Rows from block 8 of the image encoder of a small contrastive image-text model, named by matrix and row number. Rows with one number within an expert belong to one neuron, the router's apart. Each number is 200 + 30 x the weight over its row's rms, rounded and kept within 0 to 999. All counts start at 0.
Before each expert's rows are labels from the 100 images, of 14976, where the router gives the expert most weight on average: "peak on" is the class under the peak. Only what is clearly more common there than usual is listed. The data: drawn branching plants. In brackets: how many of the 100, against the usual share in percent.
# router: router (encoder.blocks.8.mlp.router.weight, 8x128, trained with AdamW), inputs 0-42
# up: expert up (encoder.blocks.8.mlp.up, 8x128x128), inputs 0-42
# down: expert down (encoder.blocks.8.mlp.down, 8x128x128, transposed), outputs 0-42

# expert 2
peak on: foliage (32 vs 8.6)
router.2,175,180,185,213,209,206,208,197,255,221,207,226,158,218,194,177,169,231,232,236,209,250,240,149,182,180,212,218,172,161,234,203,225,173,184,224,235,210,152,245,236,173,150
up.0,210,183,204,162,192,198,214,141,161,164,238,219,153,173,194,216,172,205,235,176,207,125,219,188,204,201,191,206,262,166,202,183,195,190,218,220,183,186,188,226,150,224,230
down.0,224,179,175,216,215,213,146,227,222,144,208,224,257,185,231,208,199,235,196,215,181,216,207,199,137,231,234,260,215,195,203,205,255,228,264,199,192,166,150,180,224,164,208
up.1,195,176,142,193,227,180,228,159,169,162,224,208,192,170,130,193,247,179,224,251,185,241,266,143,180,249,231,230,232,177,181,190,191,243,252,223,165,188,193,180,160,228,185
down.1,200,189,255,257,196,171,169,189,193,206,202,142,165,228,211,190,183,185,270,191,188,210,223,226,219,169,173,210,206,219,185,212,250,239,202,142,213,181,208,215,233,153,249
up.2,222,240,180,243,232,207,193,219,203,183,202,230,203,128,184,144,224,247,196,198,129,249,169,198,167,195,200,191,230,192,222,198,218,226,237,190,204,202,230,194,220,182,189
down.2,170,196,190,185,234,186,227,194,190,186,174,121,223,217,187,197,148,187,157,181,242,177,192,202,210,217,240,238,177,274,213,162,142,191,202,220,205,206,251,208,286,224,187
up.3,222,213,192,189,247,197,165,193,167,171,187,197,180,192,195,236,194,183,204,223,225,175,216,188,258,164,199,164,253,233,171,202,153,207,144,168,218,242,210,239,262,229,197
down.3,226,198,192,168,258,158,205,158,222,182,186,184,239,217,230,225,213,198,189,182,197,244,229,185,193,234,168,186,170,142,158,208,233,146,199,194,204,134,198,176,145,199,190
up.4,231,234,169,250,241,171,170,229,189,220,150,212,252,236,206,227,189,185,169,181,237,182,188,198,212,177,223,194,226,154,287,163,190,203,175,234,181,247,222,193,214,154,182
down.4,205,235,202,161,213,180,196,156,203,219,231,214,205,256,193,249,257,184,175,190,273,258,192,170,187,180,200,216,170,160,184,216,154,189,191,245,232,197,180,127,214,192,224
up.5,184,201,198,220,221,251,219,250,164,244,232,216,229,212,174,243,146,218,182,215,242,282,178,172,196,212,233,205,198,197,163,217,185,169,247,229,214,209,202,193,156,178,195
down.5,213,211,201,191,239,206,175,181,203,202,212,187,158,156,211,142,203,185,263,233,239,182,138,168,184,168,212,228,228,212,203,184,248,227,194,181,187,216,171,228,228,194,207
up.6,232,187,200,171,179,244,223,175,203,247,186,215,174,185,218,200,152,232,194,197,186,163,216,172,214,204,210,163,212,148,214,212,202,182,187,248,216,213,168,170,215,128,191
down.6,194,231,202,245,217,194,203,241,192,161,274,257,230,254,199,252,176,176,222,239,230,185,205,241,156,171,234,274,248,178,114,165,189,193,228,236,216,191,193,211,175,190,200
up.7,203,199,207,212,216,242,179,238,222,193,194,226,220,180,194,188,181,241,207,190,134,232,219,183,170,201,221,189,150,233,223,241,195,227,215,222,218,201,158,217,188,159,169
down.7,125,212,194,181,161,176,185,167,214,228,232,200,117,191,177,225,227,168,189,219,223,150,139,186,228,187,197,187,224,175,216,150,172,168,153,166,162,200,207,201,241,208,263
up.8,151,242,229,205,208,192,205,162,198,197,170,249,150,194,227,225,175,210,248,225,196,249,248,231,180,228,212,192,179,143,171,169,182,166,254,213,243,177,205,225,190,196,243
down.8,222,190,136,202,195,192,211,201,178,253,193,171,218,182,241,183,218,207,175,216,219,176,130,248,166,199,197,206,208,224,183,181,159,198,250,216,200,171,243,230,176,147,180
up.9,187,183,190,199,205,229,175,226,183,215,210,203,202,190,179,209,189,253,147,202,237,246,165,147,192,173,211,174,210,210,216,166,132,153,234,230,200,235,200,178,193,168,224
down.9,206,210,220,226,211,160,215,214,250,202,220,234,182,165,194,224,246,166,215,189,200,183,200,186,220,198,184,200,164,207,180,166,230,214,247,177,197,159,174,200,192,203,176
up.10,227,263,197,171,142,217,177,212,164,196,203,197,172,262,205,205,186,181,189,190,215,198,190,185,181,241,162,235,227,214,182,208,150,221,220,162,215,183,221,198,185,225,190
down.10,209,159,217,219,195,157,176,147,179,191,200,221,231,188,159,202,175,226,194,248,163,170,230,176,230,231,244,205,199,169,157,221,236,209,184,207,180,256,256,197,185,220,227
up.11,197,211,274,163,154,184,259,203,149,219,249,269,215,234,193,162,222,193,240,214,175,193,185,166,167,208,211,185,119,192,213,219,210,173,170,197,230,186,196,215,170,161,213
down.11,204,128,167,262,234,232,211,249,233,215,181,168,169,154,217,198,176,163,237,196,230,187,195,238,232,188,188,225,236,215,192,220,200,205,239,191,214,242,198,222,184,209,280
up.12,238,193,186,236,194,222,201,224,260,189,212,195,244,227,180,205,212,214,191,182,184,186,208,183,121,182,188,254,199,188,210,201,214,204,185,228,220,219,197,154,204,125,198
down.12,263,198,209,151,191,172,230,192,183,192,178,251,205,246,229,188,181,204,246,200,258,170,193,209,197,223,224,197,254,220,263,208,150,175,179,202,240,228,267,167,234,198,221
up.13,203,224,201,204,180,195,204,215,191,256,149,177,219,193,238,168,229,148,228,247,220,240,229,239,155,257,202,196,133,212,281,185,183,197,232,198,184,210,226,202,224,174,234
down.13,254,223,206,163,204,202,231,212,207,193,182,194,171,131,166,223,228,175,208,169,213,241,186,179,200,203,227,241,243,187,157,182,211,190,179,196,152,158,193,214,164,230,160
up.14,232,201,238,152,203,175,191,193,276,212,197,167,218,174,216,232,166,176,213,240,202,153,154,138,210,189,169,191,182,175,191,205,227,161,180,195,170,239,173,220,196,247,226
down.14,178,214,190,198,232,216,193,190,154,193,222,215,188,190,240,194,237,199,253,182,196,202,193,236,186,188,202,211,152,197,230,239,159,219,251,202,186,221,232,197,96,217,206
up.15,214,220,227,188,210,278,204,183,137,218,169,133,154,199,196,244,234,235,197,214,185,226,197,210,215,203,190,220,182,206,113,193,180,247,239,182,244,270,173,201,222,198,183
down.15,170,218,257,136,199,215,154,195,188,196,230,215,184,223,177,171,239,230,220,169,180,193,176,170,229,214,208,163,201,230,176,226,236,190,164,224,212,211,208,187,147,239,225
up.16,168,226,209,253,225,188,170,228,177,224,182,173,189,234,172,148,225,166,198,242,248,194,151,227,158,229,162,210,275,207,268,230,176,236,263,229,218,190,227,237,229,225,201
down.16,239,182,221,168,237,166,204,223,157,200,179,183,226,168,209,224,238,215,157,199,188,237,202,205,222,250,222,202,140,212,150,199,239,218,149,211,201,191,188,185,172,200,146
up.17,235,237,165,217,181,189,188,218,215,236,236,213,208,184,194,240,224,220,256,204,198,179,217,148,241,211,193,219,174,200,197,219,165,220,144,193,182,120,206,175,193,177,186
down.17,202,163,180,195,150,245,166,188,176,219,228,169,227,187,194,170,186,194,249,216,180,206,167,235,197,226,205,237,295,283,180,201,205,208,261,180,185,225,194,189,196,234,168
up.18,240,188,154,214,181,215,211,260,191,242,206,183,201,200,207,225,201,187,206,230,203,200,161,207,199,202,226,244,212,127,190,230,160,228,212,221,220,148,249,199,204,153,238
down.18,196,216,213,225,151,188,172,215,203,251,196,207,207,233,192,211,216,201,214,221,196,258,208,225,175,289,225,230,183,205,220,171,216,227,224,153,242,256,156,181,223,193,237
up.19,211,175,196,157,207,164,208,246,192,237,178,279,212,237,173,230,161,211,185,233,242,228,230,159,178,201,184,214,208,195,178,208,165,236,244,191,213,186,264,197,208,178,229
down.19,191,192,221,231,168,177,250,175,199,214,193,139,199,215,172,185,254,160,160,216,167,239,154,198,222,184,190,192,200,200,214,186,209,194,172,240,210,190,128,229,186,205,272
up.20,202,207,239,132,246,185,250,221,177,229,175,212,247,186,178,150,190,198,185,261,188,243,242,196,229,183,193,195,147,236,210,202,193,230,210,219,211,195,224,184,235,235,217
down.20,220,226,217,219,228,193,195,210,222,173,252,172,152,218,222,230,196,153,211,177,174,188,152,196,181,220,151,233,211,200,233,184,161,197,212,216,224,224,231,190,220,248,187
up.21,220,159,210,160,168,263,161,172,183,191,195,169,204,201,197,237,209,241,205,176,237,171,183,203,197,241,187,265,233,236,204,158,203,198,162,203,248,154,186,222,225,128,154
down.21,204,211,193,208,189,170,183,227,218,222,185,163,227,166,207,187,246,152,227,184,185,231,175,195,244,231,259,206,189,130,225,183,243,196,227,200,194,182,162,189,182,268,217
up.22,212,138,219,210,222,165,148,182,196,214,211,167,205,218,170,224,236,195,187,140,189,188,161,196,199,236,182,203,250,186,174,210,216,188,176,227,121,162,221,192,174,224,221
down.22,207,226,241,193,217,225,207,173,249,183,237,211,217,232,204,233,154,149,224,214,224,244,257,245,159,139,220,157,157,227,213,235,215,226,213,182,218,203,163,226,198,142,193
up.23,229,187,163,209,156,261,243,215,161,268,209,194,223,243,241,239,200,209,204,241,190,193,204,117,229,285,212,222,209,190,174,204,179,205,237,201,232,189,192,163,207,219,157
down.23,139,172,166,183,219,228,205,201,244,168,219,174,134,168,198,165,214,161,244,213,226,156,188,219,218,202,275,224,232,218,182,189,200,219,206,162,199,237,171,196,148,188,192

# expert 7
peak on: foliage (81 vs 8.6)
router.7,190,203,221,188,174,147,167,236,208,183,181,167,225,183,234,189,195,203,223,218,161,232,207,192,220,187,189,227,239,200,212,210,254,191,226,156,225,245,212,198,174,276,170
up.0,224,210,187,214,167,142,183,232,228,226,186,135,203,192,193,199,191,219,193,189,153,185,247,211,224,143,163,233,185,192,182,172,226,243,183,182,217,258,186,133,174,210,232
down.0,190,205,219,198,223,178,236,208,254,178,210,239,216,229,191,219,226,213,200,178,246,149,214,193,207,162,184,198,189,185,160,186,228,232,151,195,194,235,245,221,155,240,259
up.1,168,182,219,171,149,121,195,192,160,172,183,187,230,187,152,202,246,177,238,183,205,160,249,177,216,218,196,173,200,197,221,246,188,255,253,183,218,166,162,174,161,180,215
down.1,204,183,224,196,239,196,173,161,188,172,158,180,160,189,174,200,228,211,240,182,194,192,212,187,180,196,170,194,208,215,131,86,204,244,203,163,177,244,184,218,164,194,207
up.2,185,167,215,175,203,178,240,195,221,161,233,216,229,163,204,216,206,220,187,194,189,241,240,152,235,209,231,197,201,206,222,270,218,143,214,219,164,204,215,196,215,170,220
down.2,230,245,237,203,269,192,144,201,161,230,194,232,201,188,225,184,162,135,239,197,193,158,167,227,187,169,159,189,200,165,251,186,152,199,194,206,222,192,167,189,203,225,202
up.3,237,170,162,211,202,173,214,220,180,189,163,197,205,137,191,193,201,167,196,238,199,173,219,205,191,227,218,218,217,201,181,209,227,244,150,226,230,217,191,178,156,212,234
down.3,224,248,158,200,214,201,208,226,242,174,210,190,199,232,181,247,213,259,141,179,233,221,184,214,200,164,152,235,200,210,226,177,246,250,210,220,172,256,224,172,250,209,187
up.4,174,175,159,206,217,207,204,216,229,217,185,168,210,222,230,222,220,211,202,198,168,193,210,203,221,167,185,215,221,168,214,202,187,142,155,226,204,183,243,226,203,187,208
down.4,224,225,185,191,214,179,215,163,156,202,206,199,202,170,192,174,191,171,188,169,177,162,183,194,204,220,210,189,230,253,216,264,220,223,225,248,247,179,153,162,232,231,168
up.5,231,197,192,232,206,158,192,180,234,215,181,191,181,224,163,226,226,204,187,170,200,199,237,183,195,149,234,200,183,187,173,192,176,278,152,245,205,234,184,164,153,192,198
down.5,190,174,248,222,162,164,169,218,248,200,230,226,228,197,171,273,217,204,201,143,152,202,208,196,234,227,115,218,164,212,154,188,258,194,166,165,194,237,175,202,195,187,234
up.6,198,246,185,180,175,246,198,215,194,157,171,168,234,171,221,183,237,188,158,199,151,279,196,155,219,238,248,206,154,242,200,176,200,126,203,174,237,203,224,191,216,277,212
down.6,198,184,165,213,192,157,250,179,186,181,218,212,170,197,216,183,221,185,189,188,304,185,210,213,245,162,182,180,208,178,203,169,225,184,154,193,197,159,193,175,153,182,163
up.7,226,207,189,159,225,233,200,234,210,240,207,198,189,183,208,207,205,256,210,220,209,241,238,193,228,204,216,171,129,222,177,205,218,198,246,183,211,236,216,210,185,226,198
down.7,158,207,201,221,242,232,184,157,173,184,238,178,247,209,205,158,200,187,184,193,200,199,201,172,211,219,175,221,213,223,217,213,158,240,158,225,236,179,187,230,195,185,205
up.8,198,219,187,157,161,194,165,206,240,202,259,184,167,145,189,216,202,237,224,179,188,182,204,238,144,178,164,216,229,237,185,168,214,226,216,167,198,222,209,200,195,192,187
down.8,204,155,227,236,203,207,204,203,192,226,147,204,200,169,174,184,244,198,205,222,208,173,187,157,274,221,209,186,148,184,167,254,197,222,198,255,188,201,205,192,161,170,233
up.9,197,227,217,246,230,211,178,190,208,189,140,264,240,212,204,183,245,196,141,199,189,171,204,238,212,224,249,213,193,200,182,154,238,190,171,233,197,189,231,171,185,286,156
down.9,192,218,180,215,212,218,193,227,189,229,237,153,239,203,228,190,153,185,207,188,182,250,212,163,138,191,175,207,226,237,184,171,185,192,212,165,171,262,212,237,191,214,180
up.10,218,250,177,252,165,172,247,242,195,192,139,216,148,200,225,169,233,212,258,201,141,207,173,211,205,153,251,216,191,167,216,183,220,210,200,148,192,194,205,208,193,208,178
down.10,191,199,198,165,214,259,168,177,201,210,195,175,180,166,203,211,155,218,138,158,222,207,174,213,207,223,154,174,229,166,244,222,220,162,207,166,199,211,188,227,170,153,201
up.11,211,190,195,188,226,236,202,227,192,157,221,202,185,214,191,197,177,211,247,250,211,241,233,159,171,193,162,177,144,191,207,264,153,157,145,271,183,223,193,195,222,164,177
down.11,184,221,280,241,218,208,159,195,214,196,165,209,260,191,211,169,198,181,179,162,141,160,198,222,238,163,233,201,186,177,254,219,226,183,232,200,186,161,197,144,192,186,234
up.12,206,213,162,197,213,155,241,192,212,162,200,199,182,210,160,251,232,209,185,206,133,215,174,220,222,204,170,201,168,171,254,171,174,195,185,159,178,193,203,213,194,189,181
down.12,211,220,201,222,260,207,189,138,202,237,189,202,219,195,267,154,165,134,157,212,238,221,231,162,206,193,265,221,186,206,184,218,208,168,194,241,242,190,223,230,222,198,235
up.13,192,178,178,190,214,246,157,167,205,195,157,178,215,171,245,234,186,159,219,149,228,236,183,192,181,229,181,148,161,223,175,236,264,221,244,173,232,223,198,193,190,208,210
down.13,179,186,225,251,186,184,223,158,197,243,178,191,151,215,198,145,247,274,141,256,189,167,180,208,201,226,190,214,213,196,204,187,188,196,160,183,221,211,143,234,194,241,155
up.14,191,248,192,149,152,228,190,254,172,190,236,228,205,207,231,226,220,236,211,230,154,190,218,255,172,159,192,216,259,184,181,186,165,204,180,204,247,253,205,223,233,161,225
down.14,175,140,155,250,218,195,259,180,198,188,121,195,195,212,159,189,190,187,147,196,238,187,169,212,155,196,232,201,189,194,219,225,220,163,184,212,207,135,198,214,199,208,215
up.15,246,222,217,219,184,180,182,185,191,226,211,251,220,166,213,216,236,218,248,147,201,231,212,234,201,171,197,236,237,179,213,230,215,183,171,245,184,172,187,203,251,217,155
down.15,181,190,232,265,147,203,222,231,156,177,198,183,211,190,177,191,233,233,188,236,192,231,178,201,206,260,222,217,212,223,219,138,175,227,207,213,146,171,219,180,195,225,187
up.16,200,216,192,223,217,209,181,211,214,151,237,243,195,225,219,207,177,164,180,121,196,183,206,237,165,176,225,213,208,164,232,226,231,172,201,171,202,200,170,247,188,168,182
down.16,225,199,258,189,196,255,204,228,183,228,158,222,219,195,194,248,213,167,174,211,234,234,224,228,193,160,167,164,178,195,187,201,212,194,190,219,228,191,199,234,221,241,246
up.17,214,196,254,190,251,271,222,227,204,225,233,129,199,209,235,232,163,161,276,204,154,209,179,172,236,215,174,195,182,232,172,216,186,194,233,171,187,233,218,230,201,131,239
down.17,186,197,193,207,204,96,205,176,220,151,209,213,126,173,223,211,205,184,232,279,214,205,229,189,234,123,210,242,181,175,231,197,228,203,194,219,175,212,181,179,199,214,170
up.18,215,195,173,224,174,198,228,205,181,218,157,233,189,251,234,201,219,178,224,214,130,181,140,224,151,179,208,211,189,240,191,290,190,210,195,225,177,207,192,160,232,202,212
down.18,180,217,230,214,183,189,205,253,221,219,208,190,175,177,195,224,165,234,128,177,211,175,206,223,206,233,204,171,209,245,149,173,215,144,171,216,228,209,159,167,235,185,198
up.19,214,194,243,164,234,253,188,205,217,228,175,153,234,224,219,190,222,187,273,233,192,124,212,244,171,209,133,239,220,225,205,190,211,198,193,178,181,204,213,172,174,155,229
down.19,230,195,228,243,149,138,237,198,200,166,192,231,173,191,180,159,276,220,198,169,182,248,237,177,229,138,226,192,204,221,195,196,218,244,181,203,194,185,185,210,238,242,192
up.20,201,199,168,270,213,189,168,225,258,194,156,206,207,178,228,123,214,231,200,184,211,198,184,182,158,191,167,211,224,250,214,218,207,189,258,211,151,180,205,200,174,223,147
down.20,236,202,164,179,186,211,216,217,184,228,241,246,191,200,236,175,212,223,218,248,172,227,182,207,208,230,181,207,168,217,144,140,172,241,205,209,233,205,216,197,198,164,235
up.21,222,150,203,157,146,180,252,236,177,201,180,207,230,228,216,205,244,179,176,191,210,199,146,183,207,213,203,169,211,227,227,194,171,203,220,217,205,209,227,158,189,159,198
down.21,206,228,193,225,236,248,161,172,217,173,220,215,231,228,202,225,166,163,185,222,220,167,183,236,199,246,175,247,195,172,219,173,175,203,200,223,217,236,207,228,249,229,206
up.22,248,193,194,202,170,184,193,242,203,160,213,180,203,191,200,199,195,198,233,243,190,188,248,208,247,124,171,201,180,300,230,237,212,185,218,225,226,135,169,224,173,171,257
down.22,150,227,219,236,247,195,241,170,213,197,194,231,166,167,223,216,233,209,194,196,194,253,241,140,176,291,258,167,210,156,175,188,142,220,203,183,217,211,218,221,228,207,233
up.23,164,214,225,240,175,180,153,191,192,205,193,212,155,147,250,164,287,236,181,193,204,228,267,237,177,175,245,208,184,200,199,226,206,231,242,192,195,211,197,164,221,192,231
down.23,156,191,211,203,224,263,162,188,217,217,184,225,196,212,161,213,178,220,216,225,172,179,183,168,226,241,186,233,180,169,202,163,216,211,197,194,185,189,176,186,194,185,176

# expert 1
peak on: wood (33 vs 6.2)
router.1,208,182,218,176,216,174,153,161,209,207,231,190,181,231,213,255,228,192,212,217,162,205,218,243,257,232,186,186,190,215,259,226,145,176,186,255,225,217,236,196,185,256,174
up.0,200,202,239,186,197,180,188,200,233,211,190,194,214,238,168,173,261,143,204,174,145,171,185,210,242,207,185,177,226,238,198,202,235,210,212,191,222,179,204,228,215,225,224
down.0,166,215,138,217,278,207,232,146,193,152,166,187,196,187,169,171,146,203,151,267,194,263,207,189,214,194,223,215,215,215,222,163,168,212,208,205,207,208,208,212,180,177,156
up.1,253,205,217,216,194,201,181,203,210,202,202,183,191,228,261,170,203,220,220,215,172,208,198,213,212,230,209,197,270,271,211,187,226,231,178,231,232,186,150,120,186,192,168
down.1,211,208,251,203,202,160,191,171,191,187,194,206,194,223,165,215,216,162,187,192,167,191,171,177,178,244,201,229,215,175,208,225,175,198,178,220,170,228,217,255,184,181,217
up.2,207,199,196,193,190,190,189,224,258,204,159,114,195,185,244,197,203,191,201,225,180,196,241,212,184,178,174,203,187,233,153,177,201,153,212,236,239,231,213,200,173,226,182
down.2,246,192,217,220,205,186,165,162,199,199,219,264,148,221,181,233,153,168,214,225,204,173,216,220,265,247,231,161,205,228,220,173,172,228,193,202,152,181,168,178,236,169,213
up.3,216,199,185,143,224,210,192,208,239,230,195,196,227,165,187,237,278,220,226,197,182,208,211,199,191,168,203,173,144,220,196,210,175,223,178,201,150,190,206,231,197,180,192
down.3,195,183,220,209,209,165,173,161,182,162,208,201,141,280,242,184,179,231,223,211,210,145,170,226,209,217,193,203,181,154,188,248,220,234,186,251,236,216,206,176,164,202,218
up.4,208,202,232,171,196,167,216,215,174,161,225,195,182,180,174,217,192,163,230,203,172,239,212,202,218,216,158,223,229,209,223,149,139,168,208,185,191,212,220,131,181,267,182
down.4,196,174,136,238,242,240,212,149,223,250,191,251,200,242,208,216,232,210,159,148,249,137,222,188,195,202,225,178,180,197,183,213,250,256,200,224,211,233,274,230,209,175,217
up.5,235,169,208,190,241,228,192,273,242,195,147,217,202,188,168,183,207,245,209,217,170,240,201,164,231,237,187,212,148,216,214,229,203,234,136,197,171,205,221,215,132,165,174
down.5,216,186,177,203,192,182,173,196,194,237,210,187,187,237,242,210,191,161,228,190,201,174,261,251,210,159,228,242,221,225,182,234,170,182,215,195,209,212,187,158,212,164,230
up.6,115,145,219,253,238,157,161,147,223,175,237,218,234,210,180,224,209,239,247,215,238,176,193,215,240,169,212,168,225,176,170,185,191,217,212,157,253,223,183,196,183,180,225
down.6,246,253,164,174,219,266,234,237,173,257,213,131,172,191,230,209,192,193,151,147,182,237,205,181,214,234,190,275,189,179,172,208,203,219,156,237,191,252,226,209,181,204,226
up.7,176,174,196,182,229,220,166,184,206,225,192,271,219,186,198,183,238,235,155,262,172,187,247,241,147,223,196,191,174,221,231,255,200,193,165,180,161,213,221,226,218,146,178
down.7,212,217,242,212,207,192,238,190,250,158,165,151,193,213,213,216,184,245,252,192,204,205,204,156,230,158,209,235,202,185,202,198,191,187,175,236,265,145,190,155,167,206,184
up.8,204,209,183,154,189,183,148,215,243,219,217,181,204,185,116,181,186,192,127,224,150,270,246,181,203,223,226,200,187,243,195,235,225,177,166,233,189,217,208,224,224,180,144
down.8,202,188,200,168,219,193,221,176,185,153,196,159,209,207,259,226,213,193,241,200,248,168,213,205,236,185,208,148,201,199,143,191,152,187,227,244,211,211,200,213,193,176,233
up.9,186,210,210,220,151,174,175,192,189,209,197,207,218,182,230,207,176,179,214,214,161,212,249,198,207,225,199,134,199,216,180,239,197,148,190,216,165,158,232,273,210,213,206
down.9,197,162,194,224,202,215,247,193,183,193,218,221,218,169,232,197,228,176,243,178,221,206,157,190,222,151,223,204,186,202,214,198,159,201,244,249,206,208,176,185,213,179,204
up.10,215,204,220,184,158,256,209,164,203,209,200,222,183,248,180,202,198,186,175,220,157,207,211,176,211,177,221,170,198,222,220,208,232,122,219,245,226,181,187,188,168,196,183
down.10,183,204,211,168,217,159,185,221,239,188,225,208,208,162,181,228,144,176,178,204,228,192,207,202,196,141,233,220,214,152,154,193,176,279,188,209,165,203,202,215,226,206,254
up.11,178,235,233,193,273,183,142,241,222,198,213,158,210,207,247,216,170,175,186,257,184,245,196,206,213,188,204,184,213,226,245,239,202,156,268,195,221,212,205,247,226,161,231
down.11,273,217,194,149,229,140,223,198,218,235,198,196,175,115,220,206,173,181,229,188,217,173,195,225,199,218,212,200,228,188,168,221,159,217,115,243,200,164,173,166,195,151,232
up.12,178,251,178,161,241,177,203,175,163,161,192,175,168,205,225,180,199,203,176,165,202,197,136,201,188,235,198,171,196,165,237,187,169,186,247,159,205,231,237,159,238,149,178
down.12,241,200,202,195,152,251,206,276,209,248,218,215,198,189,193,190,188,188,259,195,211,178,243,180,231,220,201,234,192,204,183,201,236,277,162,189,124,205,176,220,154,257,214
up.13,143,143,214,210,226,210,202,218,180,221,203,223,218,191,180,146,192,221,168,207,214,228,242,201,147,182,238,229,202,185,198,237,184,226,148,182,144,246,220,229,212,148,214
down.13,174,251,215,183,229,215,243,166,232,221,197,168,208,230,217,276,171,223,205,159,240,223,215,194,222,155,177,205,203,196,226,198,267,230,242,219,252,149,215,212,181,218,207
up.14,195,221,153,158,199,134,250,243,161,208,235,197,188,227,207,150,218,168,219,245,215,191,219,197,233,146,172,219,188,172,209,192,222,242,218,179,217,231,136,236,232,236,202
down.14,161,241,143,213,179,275,174,218,179,190,210,219,191,133,183,236,203,202,194,165,173,202,236,188,189,194,209,196,198,179,223,215,172,176,209,152,172,178,216,182,203,205,231
up.15,228,197,198,215,225,163,174,229,212,183,203,183,214,258,194,181,233,187,223,226,178,191,165,223,194,123,232,215,205,214,215,222,215,169,179,189,216,194,230,167,199,227,247
down.15,167,189,170,170,217,156,247,190,164,199,211,203,207,176,212,225,206,200,200,161,218,252,197,232,199,190,192,174,191,198,207,178,142,251,198,182,225,226,218,225,147,192,202
up.16,184,204,183,209,179,79,227,175,187,208,178,178,221,227,203,244,269,191,245,193,201,209,187,246,178,226,209,225,198,162,212,150,213,249,239,199,207,237,243,215,267,186,224
down.16,202,183,147,215,185,236,212,206,171,185,210,161,231,248,180,153,144,173,162,230,196,215,155,106,201,243,186,190,191,243,219,220,173,164,199,224,273,208,188,207,179,237,166
up.17,236,206,176,194,209,181,245,183,148,199,214,176,223,232,228,208,227,191,201,221,203,183,204,250,231,231,178,274,206,221,190,204,180,241,243,286,205,155,179,157,231,198,222
down.17,190,173,161,204,222,171,136,186,177,215,169,178,202,237,200,201,230,141,215,235,259,218,208,218,205,290,232,168,184,140,217,190,206,185,216,229,159,221,233,216,150,196,134
up.18,167,215,225,226,213,165,220,201,167,176,221,174,201,223,174,162,196,211,190,211,187,159,242,195,177,266,188,161,164,215,212,275,209,179,217,168,132,180,213,210,212,187,258
down.18,212,227,156,229,169,242,207,205,209,232,182,166,196,177,228,208,220,252,176,212,228,215,183,177,226,179,199,223,223,185,271,154,200,168,223,259,246,208,211,206,205,208,177
up.19,219,177,220,204,219,197,223,169,142,225,206,224,214,188,213,226,252,218,197,196,193,208,202,234,205,243,230,225,190,213,248,192,155,242,174,230,254,199,233,187,255,188,247
down.19,184,213,196,205,171,203,182,207,224,153,165,189,197,271,201,208,180,178,167,220,145,171,177,210,137,244,149,185,195,186,182,202,222,221,191,216,194,212,196,209,153,257,162
up.20,198,203,228,228,226,195,196,187,189,212,211,236,195,211,210,220,169,130,256,190,198,184,250,171,145,196,171,166,204,223,141,252,241,208,153,215,197,208,200,198,201,201,186
down.20,187,156,198,178,156,251,195,194,209,149,203,218,234,153,161,197,241,139,161,203,231,247,129,231,231,159,257,233,263,215,248,215,173,172,225,257,199,195,163,190,216,179,200
up.21,173,207,199,223,165,183,248,253,214,240,209,194,218,232,167,192,180,184,158,199,186,189,209,163,212,205,267,218,184,215,218,194,210,244,165,164,179,248,244,203,189,158,174
down.21,216,223,224,231,199,213,177,221,194,205,234,164,215,218,221,204,168,227,188,195,210,186,236,179,187,205,214,229,189,210,199,239,195,213,201,189,235,197,200,205,223,177,216
up.22,209,250,205,154,224,178,165,138,257,208,201,163,183,231,210,195,211,164,200,232,187,203,192,190,183,173,178,224,172,206,210,256,219,125,202,198,175,215,191,211,146,209,167
down.22,188,185,203,165,202,200,221,257,178,119,190,224,176,161,211,198,171,206,183,238,238,171,261,205,201,265,243,162,230,207,184,198,138,221,196,215,172,171,216,216,245,158,228
up.23,187,193,242,188,215,224,192,211,185,221,221,169,249,165,220,179,181,221,175,273,186,247,219,201,183,190,202,161,203,213,180,244,221,174,217,195,196,195,150,194,163,167,163
down.23,231,237,204,163,162,175,250,154,229,235,180,259,150,225,208,212,242,190,277,197,250,157,167,219,235,224,230,192,202,176,215,188,189,233,216,241,209,168,197,186,205,211,196